From a checkpoint of a small self-supervised image encoder: norm rmsnorm, width 384.
Rows from block 4 of a small self-supervised image encoder, named by matrix and row number. Rows with one number belong to one neuron. Each number is 128 + 24 x the weight over its row's rms, rounded and kept within 0 to 255. All counts start at 0. Numbers have three digits each.
After each neuron's rows are labels from the 100 images, of 14976, where the neuron reaches its highest value: "top examples" is what is common among them; "lies over" is the class under the peak. Only what is clearly more common there than usual is listed. The data: made-up ball-and-stick molecule models.
# fc1: MLP up (model.blocks.4.mlp.fc1.weight, 1152x384), inputs 192-383
# fc2: MLP down (model.blocks.4.mlp.fc2.weight, 384x1152, transposed), outputs 192-383

fc1.662:077157146089158113165121141141105100138169147174158119110185175109126157124086172126112151141184119147145125147128135143163107110145157150111131150167133114104165073165081129119130133098136068159130120100111139124141189118143107090141113135126117085122124123122131165117116135123121157121160139101121157174145089113153159106113108134110124150092147145130130143151107124126171116166114142094106134105125124109107094150139163104148119081128135148145176134135080101125132119140117149102090119102149127150122154140118108129137143119050133134097127124129148107101122104142154139127
fc2.662:165132128119164114092109113136136120117124168116121105173136120128137099142163117128145122145164143092159167120128150144113108103105146098148125127121076116133133150115144143120121125139112139146140136130103123145131184122096106166117181093112131149145150165092091090148177117112124138137127151070126109109136147102149113123122120136104112165137129085134140143094139167139181121123146124112142134126125144167109154152121121090251145164081140114133153070113150115141143117133115146155178098155130131080118123093124087079120134129167145159143156125126119163049115130134142130148
top examples: dark backdrop; space-filling; balls: three
lies over: white ball

fc1.704:126105133154143148122115132100108119127140126174169128119147174089139139126131152146151094134124107131119152085151122126140128131127165110147160150128121146135137134107129135118136152150100148110151132111123121097124102111088150082105126110117192129158125169116097147144118088134099090138128098124104145105147142097117157162099129138115111108125110155134123139113218118099150161142108115099115198110138097157084159099104121118120134142145114097116135143124125075136085117103139165145121113141138137144143122130117139172122107155187107118112122143085096138090191067135110143114
fc2.704:091157146146099141137144116127126133133131102110145110208104125125131124119143158148154079189145135131085089099121119134100160126113120108117122172142129110105113128107125118147125094117148093114106107178119125107168108087138103090155116160100094154106134143137125122125150126129132145135129133122160114113114100173150120117128100077140119156157163085147162153141116108120155156093119137136119202139096134088137118093120123138102121187152129132091165129106103146105093139139177170121097134136107160169107148178132138137166127119097158155136124157143106118110107133115144119114
top examples: balls and sticks
lies over: green ball

fc1.300:122119142099131152122085149080123128120130158085112124124128126089136134117132121095106123167091143110137114133140136094146146136199117083110122133113161096114101133169135128156085111083129145108161143070142135129143119120109144120086124157165190133123133082095138149144086102100179129149115116155109113081172127104103120117125154098109108129113121144117076124134137140131093099138117132118157090109107114121116144117187132156134117144133122148133130148150148177105122132119128095109104140147156106123134092154151112132156130131159136110112117089153103140162115147090155127106
fc2.300:105113171102112160120124159171145135112125140139148105112125118157119126118117131134147125129136157135104118159120115151117149123100143161101130113163127117128171156137140149116106129161119178142109119172141149169123104134146134121117146095148124097116134130124122126078139145130133138138154140167115098143159111153164181154151099112145170098120123138126120115144145109106088158107112100114138135120154135140197150111138100150115110173132126133166089117070151142144185128138101107138133164120142091132136073116086152109119110144170136113126143108103138133128095095143138121146
top examples: space-filling; yellow ball; balls: four; balls: three
lies over: yellow ball

fc1.22:110147146152165087133132168140113104164101128105131137115109146083110118134146088156107132129127142110130116100106110135122157160106113089113141172105143121143162135128075154151101123095142103121126120094107103165137110170087100095135130107088161136138156132125115112144132123118132122113129135159151122167094125122136155140102107092120120130102151116137131096160066133170106132117131104089135137083142141112108134090135147110127156153096162108095142168136162113148099130147099152165149108082128143128123119092119141166117105118084119122127135129127135113156128120101138138113
fc2.22:107107140096109161115137129106139127104146085143122075106114112142138127135145149108110169140079171167127127131129101132143114142122152161161129112126157101107110125125153145103117135101136125148126117141091116105099154113154109143138119122065132100149118137130125088148139131128121124096138159109127134136145114116119085141130095086145150147131139085149074176159168166117122118132128103123130203085133115145137138090138113118123109142123104145105139104147121127109106095090142138112188128122145161149125130109138143128125174133127117118156127125126106090136105134121134098164
top examples: yellow ball
lies over: yellow ball

fc1.561:121128153164105149129125132119140110118165151138136110100130174103159141091141155127125108126125120084127142150206124097141094126159141123134088121110147099136109132143114123092132135131145137107154139127103114093171081150143108146141115155133130068088132147152095152129063132130121108162130098119152119096150085057138140153117154123100094138073103125150120111152139151134103132120131131150146131106117143114124158124161136136132101107097120148127102144142126159134102102097096115115114152163214121091160095132155125117195111123097142120157107079140091161182123107098161105149
fc2.561:135134163123141120136134118122158128132123138128138116127160107125100091091115134128095137130166144148097144167104123145119116139141134134092164136161120098170143117153177139118131136136095158127079142144147150170105146141126134142114142096143166111124108114091099122122116137118125139108169136125121107139153151139159107123142139153129119094107099092097138127105129152093113097104101097117119121141148141152142106133117118165120119168149139183157086109095097137136139117126098138107109154126118132123143092137094116102122140112151115097132139116133142134097102159139131116152
top examples: space-filling; purple ball
lies over: purple ball; yellow ball

fc1.133:140082150164123096119156109115176140119114107120148152129120109155080114161112164093131109141158125132109136133128130122136136088134117122112143098122103131118102132069146169104119145146141110166153150136161121142100158093130103105115157140151102119120147132153152136153133066143163144128142184171164141114113132145122098141097166136103148154172138092122116080136128129154195132134092152123121106154109177097131189131094125157115135145113113151112129125144143145169100130142151126130168116119169134088109152151164120155113117112109141116096086156164139123101183162155131128115
fc2.133:140150152141111136146148094132111137102150099110066150132117130144158113130130134138139121158171144134102083136109109149121171150126143125131130146146141174108115109135142127129202104140108066149135151117157112118127116124127091141155138123204084143136124121098127135129093118141103146139172155128124149137131119137128130168090159168115088162154098132120138123114105163128175143132133128128093132144118156149101147098105121149112106130127109165118119141137119118115000166112110113126127134160115142142155167109135128146118132114112117137110126106182132122174163145123127163125
top examples: dark backdrop; space-filling
lies over: white ball

fc1.298:098150138132119090121143193151072166131125126126154114135102111117159167154125132116088160138093116178152125102135120116125122131128143143145119123137142104095108130062107150131158074143142095107104172105114087136158143127128125121143091208098089096109089144174152089153116159161105120100127117128138116074116072108139127110127127137140163116156109133143173128119126100077098153122119113088100140145135085103124115107101117114103136105120128126135120121102102151109153075135151132085150130139138100145123157121150110126161128147106133126132119128118165102090112132184078142153
fc2.298:132144123137127108137109141135138139122143173098105107090121146142167176096156099117109153130130155125143163095161113140131083133102176137126155049146144126144128051143151121150111134138088134127139158146123147179123109172133135148120139138146163161088154107073113116178121145124120128116127072126152128148172181114117095106127141085131133099133100184131102157153177174152132081154120153125141149105170119126135103171166187150116092118144137120160128136151151132137161130134097129108121114138129147143107119109113126120128138120138139104132132118139157151160124164130139120126
top examples: balls: three
lies over: yellow ball

fc1.42:098092113111115141104152166106113144110160097112172115071109134137161117122148143098116137130137114134133098121096114184140100128119104119171122151123157113102114111122116118119148185122111109127133132108106112185119141121164095092156128138107167147099080099104176120148105107111141133121100097140134120142103075108104103111122131111091112105156112107131140131149124124114154122118126123096117168160128118115129141119133141157140117088099167124118162096127086129146114136104127137133127112117172163172103155137129145138124125123078102161139126100149147112105139142115114145144
fc2.42:092104117121102153147100105108116151134104108083137116108149139095115177096111112136142143177128144145096101093087110126101072165119167151119144074132144100132099096141161099138159134129098110108147172130154122113100129138103140137096116129143159120101107141086123133122113136134131113135125100119142162101111121111078073137141163108128114120132142137115087104161148122136113102159167121126088096135158125138102138138193141183132077135127113108133114131152137153122100151128096170122091142111134085138137122121126139109149109122117157127154112123153124144135117144120098132118
top examples: space-filling; dark backdrop; yellow ball; balls: three
lies over: yellow ball

fc1.135:161135115163122096125167140158138111129146145106096104062120139138131084135115099152176136090162108122100130091136147093113095066156094122141099143118182112091135123098115136109123129119147076118133125133064101144110088084143126116141134119158076150158112126151135133154142154108127169147124152150120114131095107124137127111120148176097126143132112080122112122157076140112174154111146175091157092130121124152138172129083169117120136091083157074130126100109120122183117127156131150137113166125133146115129117130163103112117115119063161141112122161156137131109150152102101114122
fc2.135:133151144083118179143099125108143138074166130130089097168138123139146137140133120106114135171150148158118101171116142143115172144105113138124134091121124095115112133125146145116182139118106096151136161161184116110112173083135107120150131112125125113137163150110139090174143122127149149133149114135122138111114119156135093157110114112148154138135160094155121146108102162105145097111133112122115186133110136107129147123141102155158151188125099128123127143162137128129119119080130078116216136133138150123134130122139151108130143122142119162149132118158107062130112118106133125149
top examples: balls: three
lies over: grey ball; blue ball

fc1.625:112101113179158146128167074106126145120159164158117186164114144128148124157099113128142134107115091080115133073120159115103112111139152096121119126141110107127155123111135134124132132159121113119123158112125117104146104107106124080144113102138107154150192171171095105105111153152125138162097126109133178152104134141097177141121141142125123140090141117132120114124101109133132122126101130126117124151117118124132165184129084127121140162114138106103165160098148115134095102193118092125104094085151113073102116152141103176138101097165134131142127116115131126171136140139105111110
fc2.625:127166143130115153134122106123150128141124103119104102122126137121115097114166133141109134147166176151119118129094153148114171134157134109188154144133123134104135108113139123111144112134129117139106138148131138185143142126133113127140139119098162101156098125126109132189157128128145144033138194085163131122127144159129127120114121123130144101143135121138112145115166158147188107162134108129129158139136149132111139136115121110131113153148117113109177135176151129129078143091115183145098120142127148153154134109132134086144145096142163116140135130169117117118165155122131106143
top examples: small balls on sticks; balls: three
lies over: stick; grey ball

fc1.34:115136128124147136129163098090103118145136086174122124147124131094131127153106080106151150171084099097107154122125101162152167094149094099182142115171150164163121126157133157127150146163171141096119090137107116109145109108127120116136094113138121117149161171164113136114133119170102147114126127134085144142126127149101140124095148116129104145100133127140152101118062151109148136100125120064133153088181128151093121132159118161119099137087152107126108083099134108150118158146128145078138082159119148096128129129111135115123127103122143118125180144127143134164173121162081145127
fc2.34:151150131123142132141132118108156121126122115101098076134124092146136117110160136128086154111153214132135143169101170150107123109139099122145155160130114118129120128141096144104124133097116115127120114193127133171114148133109145158115143113162171088146123130103060124183125137153122133115118141125173131104112143138119116166097092100103125135127107114135123125113163151165142096176131099088124126141114137129144141116084129132168119124112089117128140134136139113130080111089110156171134107136122128129156134108110104145121148099112126107144113094161162125146143135121124135155
top examples: small balls on sticks
lies over: stick

fc1.105:129095114092117142117138139115099113120107137114152104107083108121113149130127121124136130107074109119131107158103118148115085145110131132121119082137145087124105126116108051118100120123154094119116113137179111131130144098113103103122101158082131117065120118076099138073114069121156142128145083149143130136115094146137104151148192109116120119162125149068130109127102132120057163112109094152118093100139107119176116132141110114120120095129128100128125110165092126100111141116128127099132123103141134115079114110121135100092112117111126152113113150140125075078121120123102120133
fc2.105:124152139133142114140132126130129108115115157158132124123146157117120099174096113170194098106134119110146138125145104143130130119050054123197116155136142111130106142125121158128119122144138129111135069120112145090116124124128131138108120118155072115143140149198152128133135120126157151160135110140113081123078117156154227114158080120125157135129105104120132137113113098137130156127134123118123140122108123125169135111116128095105149132139121114141118151146118152220171118119124138146121101118112087107139158126136139140135120135148127122139163147126116124178136149127160124135
top examples: dark backdrop; small balls on sticks
lies over: stick

fc1.639:136107153121158149128153087131138118104122104144169129165125117108148105161150137134126118124146122113136099115159114133122121150082135141148112151150112088141144112118146125109144101139126135145138154110150160085123087136126120091115109141086124142123134167130093183141161118135136139151116155128106167103111084112085182136143107140119115162085121099147127128108149113088113137117130076120099115119096116111104134154097152109125155177124150142134120124097084172116108085133142131124119111128115157176110123182114118149129128152134127132150100107077146132110172122169095136089
fc2.639:108104170149128199152143087118132151118151098077107115162132127080102109130129146158156134124145124183112117119150129102098181131162157144113117165109120078157144126142131136110128126098116158151155189113149118152115136099088132127142147153113103130135123124101136140149147123128121105097108166119130137119135066127097162164124126150134118146105130122112145151114151119087085141105153123097115113109111112100097119116137104148131103192148121157110157132093105135123145124091101124124121133117137128177131125156125124124123117098122107140123144140130124088132084102106144156135
top examples: small balls on sticks; balls: three
lies over: stick

fc1.180:099103137116165153124126139118132136108121139086150112140141145115120147140155144123131141191150134184138124135162134140114118166140116120112116102109121116145139158180154108139113143168114146134112114119147122091082126143149098106115126136148115135098120155126115100094092134134138101123123096144144132107231093107143137130135142114143141159140137132101107134181129138139121095138155107114116121125134163159128142097156159157147107121135111128126148101125152144110144098084128116101169126177163142169142164168135127151131106127132125068136129118154124111169138123136117149136
fc2.180:147132176142111149137118145157121106142116135118130092140143089114106083120119154140135098096138175083106150150099120151110127120126132147102163111141119157119137135150170133096142138109050135106112122142089150111107131146127147150086124111169178117095132125109106139108117121124104093128163151110106075119113141126148149126118111154148107127108093137084148097133138106072119130090111120133102114127129146143117144137134114193150129145131138127166101142099116115185122121127119111162131172139105112101129126127105120137126114137125143127124140118137171121121094086145098150122
top examples: space-filling; yellow ball
lies over: yellow ball; grey ball

fc1.240:164138079126126154106156182127112150078192103135110141065105164110123124086160140133126110080161105136144145118119126129093152128147107129135128127123093134112163121109101140088114089110089152177133151148119128130133110119124135111127093111119115150135089115149076161123128127141178119123152173101108144111142124117124113150145097138081111155177166108120123123136151133149153131169167135093135125152128145144147139126103117110104146192122110139136103126151125133139135149101115132138102084124124143094133107136169128150159121091151145142129130128106131163116168101087134125152
fc2.240:127128188147129170132131106115116142148124161118159113110109152173137098117131149114130076147156123116104123128099089175087166180126127143125129129130104073130123107142179156131150131103118143121172093167131089107121118124134144125101125111176120135117105131124150137107141128114144144110133115102140128101108154157174142120147119149061113123115111089102158102114127084069105126121139131133098146156098145118097125174116108124101137162134113147165114105132176124176119130142134145150124122137096111094151131100122092115154129127115138098115147134121083174159122177140146144123
top examples: balls and sticks
lies over: white ball; grey ball

fc1.66:135089118147123127127102150081102116158122137112115134077134147121099155108130144124125106094138147145143109124157159146127149138125144067156161104102108126134151172130165107140125152173158130145095123150112149098085070105100110141125146165100140126135132155160103129128179116126116113102164125124120136101145154090127093123129144134127100144152112128168127168133183104114099106156154168125083140153099130140079146152143160100077125168118108145119158115139119133119083106104101121163161125154178152139141126081110132166155131161086126142146175096117143151124170152126140126152
fc2.66:114053112118151182137110105124128135109138097142123136152084087124113128145132140140160112121069142123118103094116108133104152169138107149095163138135136144103111098087105112141104118115109133159122094175178118117134110095114106102139144108101106130119155130147170122123150130119135132134122127123116106114172128165102121146149140129156132133122134123152134159126120142078148135104092112135113165112095102100112112120129107102094154137131128171136118125093143135173131159135177123131100120129138122110124135155103141108149141123168112134106141191097114091053146045120119120128
top examples: small balls on sticks
lies over: blue ball

fc1.21:087121093126127125122147143136093158129073118101108130102104152122079139114133142121106180118151128142134143142092147106127099149098169132120099129103142154140126142139122143139107127115153113183120139118173135119093123172160121136152147138127139097153096148140153135153165117150123159103136155101118142136112116159123113151178164122129115085137141100082151119121102081154128076131127191129071137148090127130111134133087095100154109139140127112139159148195108106125106094149176119161140170092154166161124171159124171145124101149151133123142123123133115116121136178146113113132
fc2.21:111124145082138161128095116133124116120144135139143102159082092140086156155125112129146109185082130105114111132118129135134142142121149151139146102126151121130133153124120165125119131120175167151132108130119136076137138082139090104142118117132095160147136154147110091117165142127114149110107128129115100130125111139140166149163080112146153133160121102166111101135131125084117137105136137132134177128122107108126096085130083135139152162136117158104121119096155137127174138125102098127165144123106134132106066103133151074145115141191096120135128135128116112125098121143182110118
top examples: balls and sticks
lies over: grey ball

fc1.587:141171129148158077134150135109132109138120133122118169119126135119088126114135157109134084101156164121144136114138131140103161154130109122089107128114136054147113124098136159139158113140128118118163113116140119149144103108095116142172158153096122161145168130097117138109105098144148100115154122140171170122131178116078134147112152117133092113074117133111136129106086094164121143147131140127090105151143120156194133137131101164093098122158110135078129128165095148144133111140144114127111124103120121131127127146130131143161100133150152115129122095119148128091119127168169166130
fc2.587:088148112146155121156113124099119146115138170109105185104115153155092134091132132082067141152169107192121131138151135130108098141115153126108132101120126155142166156143166128152138111153165163147145158159167130149144107131146138130181124110126121105111100135109140100113153149134162118120133123136106138120110146117127087162133143152131167106104136173093096121125151130121163119107144120146138134117134144152159149145168121126080130089135124162130148127133197121045128145128146129106100145088147132177111099087112130112110149130164119133130103138141121128144140217142139121120
top examples: balls: three
lies over: green ball

fc1.737:141160125172087118124126139133123158100126104128107145085123128118124118117126136095089143140122154126103110103152135136131184108134161129128111130127103177094114131157135131108108174135129131147121143121144115085116118139144189141107145079092096110139104128147124112124131143099115113104098117129096106128109071082151128102094112122142136104116118103127064133095142095105120079150122090123111123127111106111133114113126118126101135108118101122131156108106132124103113079104130137099112074108155104134144124163088123139112149116091120126134107085087110110106124136116084114105
fc2.737:130146112150117153149150141124131113151077132098126122110137111147148133121180132132117112104169165134139143155121133135124104134174177108145136166144145159107159100159087104145187125159138100131098128182123134138149139164117118159168121142174186178142080106142069154128098105108110157068161158131158131095144154122150128121126125109130093120155115128124105108126197159105167132168182150113138145167144155136110143142122100112168092066169112131127122114159125109166150125130116154153111143154102157141154148109117111135133130111117131106125125119131130174182144186162127144101
top examples: space-filling
lies over: yellow ball

fc1.285:128113108100150109114130132124103158097135119142144159132145118125130129107143175136093147136125111124127141154137118109131138160148137128102120146163162166155131137108101173105093141130114133144173160084110152095107158168118153110114117140073101096138127141130119112122109135139135109098131164121096088129131161111121108130132113133122104129119176113170143111128158100158089090114106103137123138137127116154102120128085121166110138115147134155101140168077100126082178095081129165111159091089128144161162159155092103143134093195113146132157138137142079162123136090182109114118
fc2.285:092151129136125169151135127078136123112094128089126139140112081110132131115132115115144099084117176118092108152125121103038088133138129138154134161125151100147104114139119108135135124131128175142125156158167137107118137114118168089154114098167119131112135130141137148124107113116156100152132121157090118106113134138178141136113142094139108101111130109122118142093122101096125135163088131145119064150125122132119109078117120197136132173166097155133081137101177131163132133121127179139069109095126113126124127194146097092160091126131130117125122160160112122098103143112144128090
top examples: balls and sticks
lies over: purple ball; red ball

fc1.398:119158116187149105145124112144162123153150091172124170146144089116152170151153108159144142139102119142141161136095149120144118123158100145139148160115104100101152118156117106134143175129141131099123123073101107099104128092134149180143120121097080136178105119172096140164119135155126117111126157134109113130135089102105135130108098123105123144126135091136146105135162143171139158117129141126180116153182168147116119155124165151177137129106111107109170117128087070096095121111114130138159122139144155112139115134117154127093138133051150148130121133118121124112176105138113116145
fc2.398:082146123112099171125115121130132133115112172138113053132160152160140101167118098095091124072147190134123133157128147134140111137144123124166148170123109086166093161128124125118165138130102128133127121136061160123108175119141145143114111102198115134095136125106129135138129120130162120072140142139135155132125112108133092154129102078121144171131147099141126137146121118125126137131171140123148144119104122102126164141127139167153124190115129127174142132154134108112125099117114109122155115181147141156127131138134096102135139138118114131121129058139153096179080134090134145124
top examples: balls: three
lies over: white ball

fc1.764:139136111125157134139155103140124172125131123123129124161154152171138145130152145138102125148147137166119140176121104168176108111101112136139106156137123114143105123152090120204125075163111083162136129125103152146152097120133125133124121164135134188123105156141118159105082113132132135144160150109155147142114134134112094124122094118107125112122125134143108168148133144124090183142108158097126134113142178155187140137163130158137101119145147131127118115148116123079127120110138124153133115161084132174145131146125104135137106159122156119123123163172125125120123118147114108133
fc2.764:134157158121121095122116132105151150150115131102150120112169149082107101113127116113085133102185123173127139110113137122102050128112111121112127149134139083152133129151165138147149131141084149096127166108112136128082115156103131171121149116146143136115135113074127102111098132121126104139145132142099144129144140133131096119126150113109097112121115136083132144112143131122117114136129136139113073152139133161117125154175134202110093090110130153145102137126117136158099144138099163104136129144135143126152140109130134119130158112107143095141140135158128166120103172124116108105
top examples: space-filling; purple ball; balls: three
lies over: purple ball

fc1.688:142159158166095093131145128140136132144145125126111117147104155126125143096132164173111154125159127131123128122150132134126139081080166076138105157136141058116133171098124201154104103133178126129142151071116141122157110132141124104135150156096138134148132190108149083127105145110186143104111201138143098121144075116135145121133081100152181139125118132141167116142092133099116133153091168129149118124145125120123094136122134154094147153139127147118133142127119144125118136150168141158154133146138145113116166145139124145128152141133132172108118149164135183095098133107120132139
fc2.688:123112150115094207109089137169132145101171120144113065134117186140135116151107115116106160138092129177122095110134112136112176149169149137121146114097080120117103120117117149087131134126103159148109147165095108105126133088144111094097138119110098144110122146121121125106172128131112144109129155118156137133154087145129107136099096105125167154156145114160111164125132132123135117110146114130135194111119120104171111093131124094115110204103128117106134148118120128098121155105138110113143131149154123158110117116131134114139149122123118101116151119120159080125116102089120121167
top examples: balls: three; balls: four
lies over: white ball

fc1.162:121121131129133097118108121124104161163101097104142102128129097099116107112174131101097167110163111144128159108137126154157126148114119127087103093141160141153138086136121141115088133134140121122084147123106131129107154111102155095110180166042121073130148103127140160140114132155104059086135167123173130074111115118094148153069164129143150113103116161143168106151104135131120135098110164147119123099119103173104148123176128108148142144123151107156104105139142157122176137131115128105149140104110120170123091140121115132110138158074125103129149129168127100118157131149115113110
fc2.162:117116134094128142096145134137148129128109099138165128097099091114142101069119091138100120112141114109137089172131108099111035097144107109155135130117138106140128131164085116137112119137153145132136079072124128115151119146116105110141131133163139157100111120137091151105112145158157121114111088166145099116126133127198122089107129091155121121112130113147128112102154148113135107151152133128159105144140141165120100119142116186110146113103131132137103149100144151139098114158108155132141096116124119131093164130125104086131125152151147097169126140174130157131089141111148106126
top examples: balls and sticks; balls: three
lies over: yellow ball

fc1.646:114134135102119127120151131143134106102150143103092114108075131147141165158144132129103130110117114117169132101157155149136097087130098115082110119132133113119136130124070144151117126122160110143074159127110099159108115118118139163158116125092086150154138111145129133145138114130129104145119135122127127130116089173143113149092123123068108176094146114119128087152119127081135125109144097106096097127120145125133135134166127126119125137096131095169128118117109134107135119122068132094120162133152127129110150149127157141112157106075131094103144153144162092126122092114170140129
fc2.646:111133112119105165151108122157126149087160109125130119164121126114127149151111133144155115150136124153107093117173151166100137148135137155157135153117144103139117150100135115098152126115106164132133164138138144139126147079130114106126102144089093105140130155135165118139112114127162130121118113155136119115169077131093141145117099084146160137106131113174110160130132117147115159101112104143130207129104082097154139100142142140152120201132096152094114143129147150160149157101121121123183137157118144134137163170148121126130134144158162127109135120139104067124126079111146128159
top examples: balls: three
lies over: white ball

fc1.5:100145142161121113129115176156162125129165140102120183123168115109107144125116116116133156087129114121145121113130136122164115085115131117115110130131111076109139126115122147119127108141147108111140149127157100114142055159119113159130153145134162153167149135105105163131145140157129111144142107156155178132190167111084129121129124139146131103128134144106100119105100084131121153119160159158104082130160131127151181146120101128109121146139164106124113090149124155110117111152097146135154113147151140120135120126148134131125128118105105143139109132122155141111189154183136122096
fc2.5:106094144110122111131109122122126093110132148115101079103127157158071157122115134090116159119112112171130133148169101132126095113147133120123085132128108143118153152161141112166084118152117158148107144128132149137102091144159112142117156100099123107137099128135145120128159134137128137119128131146082136125122104127133140174148110130156167135122109162124112142130152112119148123112149126130162120075156125182111111113179122092101120122128144135159152115121175146058154152112115121093131127091165103151137120102124145096114146119148128107139126138115135127164137134116154133132
top examples: yellow ball
lies over: yellow ball

fc1.674:094142100162152115151151133153138121132125076135155134096146100081165161110120122126131121140157112166133133127193127098160125126104125118110103137144167140100160106113126122104095099134159137125153089136091085102140161159118105154149119144098114136135095139198065131119106153178110098116141115141137150122139058134110156115108133134137113126108100144163095119176087129125124165101134145094125151097153130146125119150125139128113134115086130115140108126153109143123117151085157105121154100096116135098112133121151133151119138129026129115152102145107122118119139094139097093110
fc2.674:123109197106123145127115135125145109128125180132128106100104151126130139139118078100112182128143144138124180154135148153162092149137110113141135133117166077176116156152148109095136159160090129171142126126077142130114165149138122148116100125131149107131132132092111114135142121134137152121089141159114153153090149157134137155113075104127143143152114085104110124155122122134158129176169130115152168099135120146117152130144124136193133165113135132164147121094142146095153114103101137140157122137131154141151144127120126145103114119137146148158093125144142167170100118153153108138
top examples: small balls on sticks; balls: three
lies over: yellow ball

fc1.254:116099128136133129133106105102149143101177093141121140109153137115140115119116134125115127145106120133147155105169111113156088122088177098146145108089146111142103155119099127112148120139139106104135135136088136111153121138132092129113162146097148054088175119126137172106091142162136130114105172151156179139099136143129146121087132133119095139150148118151151143127087143142096167122096147093145162147112068130080139172138137134124135123118142127091119168099112176128141146133148133139138157126202123132120129117146157122165129126095127074126133108152134147117126139130137153133
fc2.254:158163144116120079096127114131121138128125122152142123106130072150154082103135130102150138155140156111119160151093155121129129119137134125123144069147143130129083078149089099119154129115109070105134094146103128125139125136121118103118112135146174130127097121150089115111104136145113163076113101124132128146077139121156188043134118143127136118137118106188129122124135105172164069122115143130110132135124144109091131156101138139149166044133126127131128129149127092149106101069112141122125116131099157108142162119148129112113095147114177139150119143155138152120143125156094109123
top examples: space-filling; balls: three
lies over: grey ball

fc1.624:136135136159102128102117129119065102137163113125113111128120087148109118125133169160114127104101066149174094085133133119131144101100110119138124143130121124109108121070097138135101139122119142066124159087102101188090095139089118128136136133154116150146101166127162126109099112137169132107110149111095131145099151160144096134140151119066150125113133064113163148150098125106081135099133172083112078124143151069137094099109154129137092136110146101114105073123135144144152132166144090137157155137108127117101156123148070140153146086144106112135134131083154150163129125138109096161
fc2.624:119133129148124136146150107147123167118132125116126139131110055126114103117147126120132148138114099124088119131114158115119138146152156147110121107134174141110126120146137143094138113118156128178092083121125130161130159095131072094141117119117112161120135123139118145101115121115107120113089104129114121136129117122144123117124139157169138097106132117144149114134151148136160076119137155154161173136120148149112137153145149142087120105113122108078162153124147126170087125118130140100148148136121148127078134146111164088117128161128180143141140153118151141121137131157129127137
top examples: balls: three
lies over: grey ball

fc1.190:098091144091099115092153170161097123104157098125129106119124115121151134173114116128115117169096099128105144107083145113144123146072094112142133088163134129147143144098117084155084125099154094113151118107103115157129119097119117115094100110093081132093128161160154147165139096150177128115125093179132103138114130149095163106124098115110127160128131086102167114146145081101093077119127093083129137165091124110159149127151107077140145131085154168128110112159117160178111122139096163102146153141128123110126163129093123133117122143122143118119183117128133078130148118142104105165
fc2.190:125108109075138150130145121151143137096138128138131093125127116151133115152105121154106092143135120127150083107154106153111153148108110138200135136099147146110139153108115086135132152116130116126130113150086114103121114081131090127120158140115101126095145153164136122112121111119144142170117100140121112133125103149128176155109102113140170187111146081128115119149108138125093179000132124124112158128114106099153152044137146120109107157116150137108105145121117166164143139126148087108173137158102134132088136104122108139108109131134168148141140135153109088124137107148143131140
top examples: small balls on sticks; balls: twelve
lies over: stick